Rows from block 1 of the decoder of a small spectrogram VAE, named by matrix and row number. Rows with one number belong to one channel. Each number is 128 + 24 x the weight over its row's rms, rounded and kept within 0 to 255. All counts start at 0.
After each channel's rows are labels from the 100 clips, of 14976, where the channel reaches its highest value: "strongest on" is what is common among them; "peak in band" is the frequency band that holds the peak. Only what is clearly more common there than usual is listed. The data: struck, bounced, scraped and rolled objects made by modal synthesis. In brackets: how many of the 100.
# convs1: 3x3 conv (decoder.mid.1.convs.1.weight, 64x64x3x3, each kernel summed), inputs 0-63
# convs2: expand pointwise conv (decoder.mid.1.convs.2.weight, 128x64x1x1, transposed), outputs 0-63

convs1.52 [131 145 109 153  88 137 130 141  90  82 133 163 141 108  71 142 117 113 110 107  94 143 135 119 124 132 130  82 109 113 133 142 106 124 147 171 100 122  98 173  86 118 147 144 150 118 104 133 127  66 103 135 133 141 102 123 129 174 134  98 146 118 122 112]
convs2.52 [102  80 148 107 152 128 120 127 134 125 173 107 145 102 115 140 118 128 154 160 125 114  93 140 159 160  81 149 132 129 166  99 171 169 157 129 116 121 120 143 153 114 164 138 137 100 131 140 120 150 142 131 125 110  93 130 114 131 105 184 121 106  95 138]
strongest on: steel-like damping (43); string (38); shape: square plate (30)
peak in band: 2000 to 4000 Hz (51)

convs1.56 [164 137  76 135 174 128 144 120 125  89 103 118 128 140 142 129  75 128 133 145 116  92  88 126 120 101 163 107 158  77 136 101 149 103 180  97 160 137 109 151 155 134 108 109 131 140 132 137 132 136  98 106 110 128 119 120 142 111 133 113 119 145 137 185]
convs2.56 [117 157 113 160 116 185 143 108 164 145 109 100 152 140 131 191  97 146 169 141 166 119 154 120 155 142 107 174 131  89 132 127 102 113 117 134 138  82 147 125 116 109 159 125 108 164 176 157 126 110  93 119  81 107 118 135 117 115 142 140 104 173  72 103]
strongest on: mains hum (25)
peak in band: 1000 to 2000 Hz (51)

convs1.60 [118 113 151 111 148 155 125  98 157 132 111  86 159 146 155 138 148 131 165 137 149 113 137 127 114 113 160 118 181 131 101 142 128 118 143 131 157 151 146 134 137 166 110 105 139  74 118 141 148 139 133  67 144 147 158 109 133 152 104  99 134 144 185  93]
convs2.60 [127 119  87 106 135 196 110 160 122 141 120 127 126 123 122 125 146 144 122 131 122 123 119 161 161  96 132 107 115 108 121 166 121 109 134 110 135 115 122 131 122 144 110  88 160 152  81 119  93  98 145 143 159  85 147 182 144 156 125 160 136 124 120 131]
strongest on: steel-like damping (48); bouncing (41); shape: string (30)
peak in band: 2000 to 4000 Hz (50)

convs1.48 [132 113 141 113 110 109  86 106 106 126 131 111 118 130 131 117  94 132  82 143 124  94 126 148 112 119 100  90 166 140 117 121 155 173 126 137 144 119  87 156  99 126  75 113  96 153  62  75 111 115 161 139 122 145 107 129 111 137 113 148 101 124 111 117]
convs2.48 [139 165 144 108 132 124 107 122 127 147 118 143 102 172 102 103 156 103 126 133 136 135  94 127  79 173 121 151 139 123 110 174 157 117 121 123 146 123 129 155 128 132 129 165 108 109 113  84 115 151  89 141 142  91 108  78  99 112 165 132 142 159 109 118]
strongest on: striker: soft (80)
peak in band: 0 to 250 Hz (47); 250 to 500 Hz (43)

convs1.61 [ 85 137  99 129 131 130 103  95  69 121 151 112 104 128 106 170 109 144 143 123 136 126 105 111 101 138 110 148 100 142 127 103 151  98 144 118  94 130 140  97 164 136 135 164 147 110 117  61 103 104 125  99 140 131 100 108  99 110 133 124 120 157 129  76]
convs2.61 [161 151 147 143 110 136 102 104 160  74 142 134 151 141  91 153  98 157 135 137 145 150 156 107 123 118 129 146 185  96  89 184 146 140 110 151 157 134 133 160 117 118 129 119 135 169 116 181 133 144 125  86 154 114 137 117 141 143 125 143 162 131 118 134]
strongest on: bouncing (100); rubber-like damping (41)
peak in band: 250 to 500 Hz (39)

convs1.53 [ 98 153 143 130 118 150 159  95 104 111 136 109 122 109 171  70 127 129 149 103  99 127 103 133 163 125 134 137 140 116 112 120  92 139 148 149  92 155  79  75 151 185 108 124 167 127 135 154 120 129 152 111 122 131 115 146 104 144 157 131 154 134 145 160]
convs2.53 [136 107 163 141 118 140 121 158 169 142 140 109 138  95 118 131 127 105 162 104 163 121 166  91 182 105 145 151 137 148 130 128  78  99 109 111 108 153  96 115 107  94 119 114 146 156 136 154 131 119 149 127 115 173 169 112 107 170 149  83  95 117 121 107]
strongest on: string (58); steel-like damping (42)
peak in band: 1000 to 2000 Hz (33)

convs1.15 [ 55 104 144  83 132 112  82  92 136 148 162 144 110 165 102 113 110 142 118 134 132 144 126 120 116  86 143  88 129 139 139 134 153 121 102 172  98 114 178 142  86 128 103 121 116 148 112 130  89 129 139 108 142 127 116 126 123 159 102 117 117 142 134 155]
convs2.15 [145  72 127 158 123  87 122 113  55 128 119 113 109 126 136 150 133 132  98 147 117 108 176  85 102 156 155 123  93 153 115 126 147 101 145 146 120 167 127 131 142 120 138 127 115 171 144 127 140 131 108 151 108 137  96 117 146 149 143 134 121 108 133 109]
strongest on: bouncing (59)
peak in band: 250 to 500 Hz (37); 0 to 250 Hz (33)

convs1.44 [130 117 126 107 120  92  87 131 140 115 140  91 118 157  88 142 136 145 111 145 111 116 137 160 120 118  97 123 163 101 137  79  83  96 115 128 171 122  88 108  99 122 143 111 155  98 127  92 118 150 130 129 119 110 121 125 113 185 115  76  90 131 125 147]
convs2.44 [143 170 145 101  89 119 143 165 104 148 148 163 133 145 117 115 138  79 148  66 120 100 165 141 149 107 139 123 144 110 127 135 105  87  96 114 102 119 126 118 113 169 102 119 184 145 114 118 145 123 166 128 101 113 117 155 142 156 141 128 119 147 148 110]
strongest on: size: small (61); rubber-like damping (51); bouncing (51)
peak in band: 0 to 250 Hz (87)

convs1.59 [131 149 114 131  81 114 112 147 147 122 112 103  88 128 124 164  82 151 149 108 115  99 110 164 123 115 171 158 110 124 143 107 138 136  86 129 119 106  91  99  91 134 131 150 155  93 176 150 118 153 142  91 116  99 157 129 122 141 147 157 139 157 114  97]
convs2.59 [129 116 131 144 151 121  86 140 127 177 132  91 112 136 130 124 141 118  92 148 130 118 125 117  88 131 159  90 192 124  96 107 134 109  97 126 141 149 135 107 127 162 150 122 124 137 122 126  98 114 146 121 134  74 111 103 102 156 124 121 106 153 151 149]
strongest on: bouncing (59)
peak in band: 250 to 500 Hz (43); 0 to 250 Hz (32)

convs1.13 [113  82 122 137 164 133 154 122 130  99 176 101 121 184 124 116  93 136 147 105 116 134 124 101 137  92 139 113 130 118  96 117 173 111 137 212 133  89 150  94 124 129 111 120 124 112 113 135 134 173 119 137 154 117 104 127 103 124 141 115 109 135 149 117]
convs2.13 [110 166 104 147 135 105 112 126 115  81  89 130 152 161 128 113  96 126 139  94 140 170 101 115 106 149 147 101 177 169 174 128 112 116 130 113 152 110 155 160 132 173 137 103 104 165 115 138 139 123 133 150 142 112 101  88 141 147 104  92 133 155 215 128]
strongest on: bouncing (100); rubber-like damping (36)
peak in band: 250 to 500 Hz (36)

convs1.27 [108 112 129 115 121 112  92  96 182 133 130 124 136 137  77  79 140 141  79 136 132 125 110 184 130 130 146 124 100 141  84 104 108 105 118 116 131 112  93  92 117 110 106 137 152 153 144 149  84 139 111 152 149 120 124 124  96 145 122 132  92 140 106  88]
convs2.27 [121 176 122 137 174  88 149 101 122 139 137 116 112 145 143 115 129 121  89 136 149 148 119 134  89 132 151 112 120 125 155 180 105 106  87 148 144 150 155 104 150 104 116 114 106  98 143 129 125  51 140 105  97 114 146  98 140 109 162  72 138 145 101 119]
strongest on: clamped rod (32); clipping (28); text has "clipped" (28)
peak in band: 500 to 1000 Hz (42)

convs1.34 [131 142 131 137 135 135 139 148 136 142  71 160 123  92 162 117 143 146 111 141 120 149 153 155 150 114  96 129 132 136 111 132 112 145  93 111 109 148 115 116  84 117 153 120 157 105 150  89 140 130 155 132 113  73 155 116 151 163  73 179 120 165 159 126]
convs2.34 [154 134 172 137  96 179 127  99 176 134 107 150 133 161 126 131 180 117 117 105 124 113 130 153 135 149 157 192 148 154 149 106 139 116 162 113 126 141 169 141 123 124 113 115 111 136  96 154 114 106 115 132 113  92 121 139  77 110  99 146 145 121 117  97]
strongest on: membrane (41); steel-like damping (40)
peak in band: 500 to 1000 Hz (30)

convs1.36 [ 91 180 136  98 157 128 116 162 141 143 158 140 110 117  87 115  92 109 109 111 101 135 130 114 128 130 169  95 141 141 129 138 146 157 135 152 102 126 145 135 130 139 170 120  87 109 125 113  97 123 100 153 125  75 128  78 174 155 122 140 122 137 163 110]
convs2.36 [117 110 140 120 139 144 127 124 121  86 122 152 162  88 196 130 154 168 122 136 103 125 135 119 119 132 116 112 144  97 138 118 127 129 153 109 154  67 115 146 179 177 123 102 140 113 104 104 148 103  99 131 137 113 151  77 120 100 123 153  98 130 161 112]
strongest on: steel-like damping (43); mains hum (39)
peak in band: 250 to 500 Hz (42)

convs1.31 [116 124 152 126 134 136 105  84 131 111 121 134 121  81 106 153 111 143 103 157 136 153 133 115 109 124 123 154 118 163 129  88 140 130 168 129  63 150 111 123 129 158 115  91 107 120 144 172 145 108 111  73 129 101 134 100  94  89 125  86 106 118 133 107]
convs2.31 [132 131 121 149 116 134 142 154  90 133 149  92  97 132 116 110 150 112 110 130 118 116 112 121 172  92 108 133  88 139 116 103 150 111  97 142 132 121  66 173 143 106 138  86 120 128 134 129 112 163 140 118 146 152 111 168 141 140 128 147 133 115 100 136]
strongest on: bouncing (100); rubber-like damping (40)
peak in band: 2000 to 4000 Hz (51)

convs1.50 [106  95 123 132 167 147 131 128 121 142 151 126 111 151 102  84 100 105 136  96 152 154 174 106 150 155 188 124  87 143 124 140 169 118 112 168 132 126 140 148 141 119  93 123 122 158 132  83  90 159 139 120 141 149  85 143 143 103 138 146 145 144 112 124]
convs2.50 [131  79 113 153 122 137 111 130 129  99  77 144 162 143  91  68 143 146 150 150 135 112 115 101 155 137 154  82 102 122 110 142 123 110 138 129  79 147 170 112 109 147 107 132 119 165 111 105 131 130 117 106 123  88 145 105 132 121  98 147 146 133 146  90]
strongest on: bouncing (83)
peak in band: 0 to 250 Hz (46)

convs1.21 [103 132 140 132  75 130 147 114 122 143 107  87 140 133 133 125 123  96 119  96 129 140 140 113 116 118 113 140 147 160 111  91 125 105 116 152 139 177  78 112 117 181 150 109 166 159 138 166  88 140 115 139 141  97 142 172 117 120 141 160 161  93 112 141]
convs2.21 [126 107 149 152 155 147 123 181 140 123 119 133 137 143 129 143 154 120 121 104 109 151  88 116 157 163 150 123 146 121 163 123  90  85  93 152 150 148 141 139 116 137 130  89  91 130 142 104 144  58 151 153 106  82 157 148 102 130 145 148 126 129  99 101]
strongest on: steel-like damping (39)
peak in band: 500 to 1000 Hz (30)

convs1.55 [119 103 102 135 141 125  97  98 117  90 130 123  98 126 120 122 133 143  76 144 150 114  98 148 108 149 148 132 115 117 161  92 116 160 156 131 164 121  75 154 126  98 109 154 136 190 135 100 136 101 154 139  91 144 164 113 108 119  99 141 142 164 134 149]
convs2.55 [140 129 158 148 126  90  94 123 171 148 114 124 145 136 132 150  89  93  97 101 169 112 151 140  79 143 156 117 102 109 138 136 111  87 130 150 131 170 119 136 165 145 174 102 117 135 115  84 126 139  98 134 106 120 117 166 147 152 152 150 150 104  93 109]
strongest on: repeated hits (48); clipping (25); text has "clipped" (25)
peak in band: 1000 to 2000 Hz (36)

convs1.35 [ 93 100 116 137 142  79 103 129 151 116 158 124 130 163 132 154 135 165 122  98 108 113  97 135 152  81 154 166 147 120 123 137  75 130 144 167 170 102 110 150 124 129 106 134 134 148  82 133 132 155 164 110 141 111 104 121 101 140 149  95 110  99 109 142]
convs2.35 [116  92 105 133  98 163 154 136 133 164 129 141 125 147  79 106  87  70 162  82 153 123 143 115 124 109 141 129 133 147 128 124 124 137 134 121 137 124 119 152  96 122 176 133 120 150 118 146 138 163 142 143 168 151 117 109  99 109 157 131 105 133 183 170]
strongest on: bouncing (81); rubber-like damping (52); clipping (31)
peak in band: 1000 to 2000 Hz (30)

convs1.23 [148 137 153 177 143 120 114 122 106 141 157 140 155  83 125  91 140 142 117 124 162 142 135 119 156 123 149  99 201 144 106 136 143 119 114 137 130 143 155 115 106 115 154 113 135 141 123 141 139 120 166 151 110  92 153 148 137 135 106 159 139 184 176  91]
convs2.23 [146 140 100 125 134 152 161 125 114 113 102 137 130  78 155 126 137 156 149  97 149  85 129 130 157 136 166 110 160 163 128 162  73 136 127 107 144  96 175 106  89 121 125 128 124 195  83 133  71 105 122 118 132 151 133 119 136 136 129 139 110 145 174  85]
strongest on: hard striker (86); steel-like damping (47)
peak in band: 2000 to 4000 Hz (57)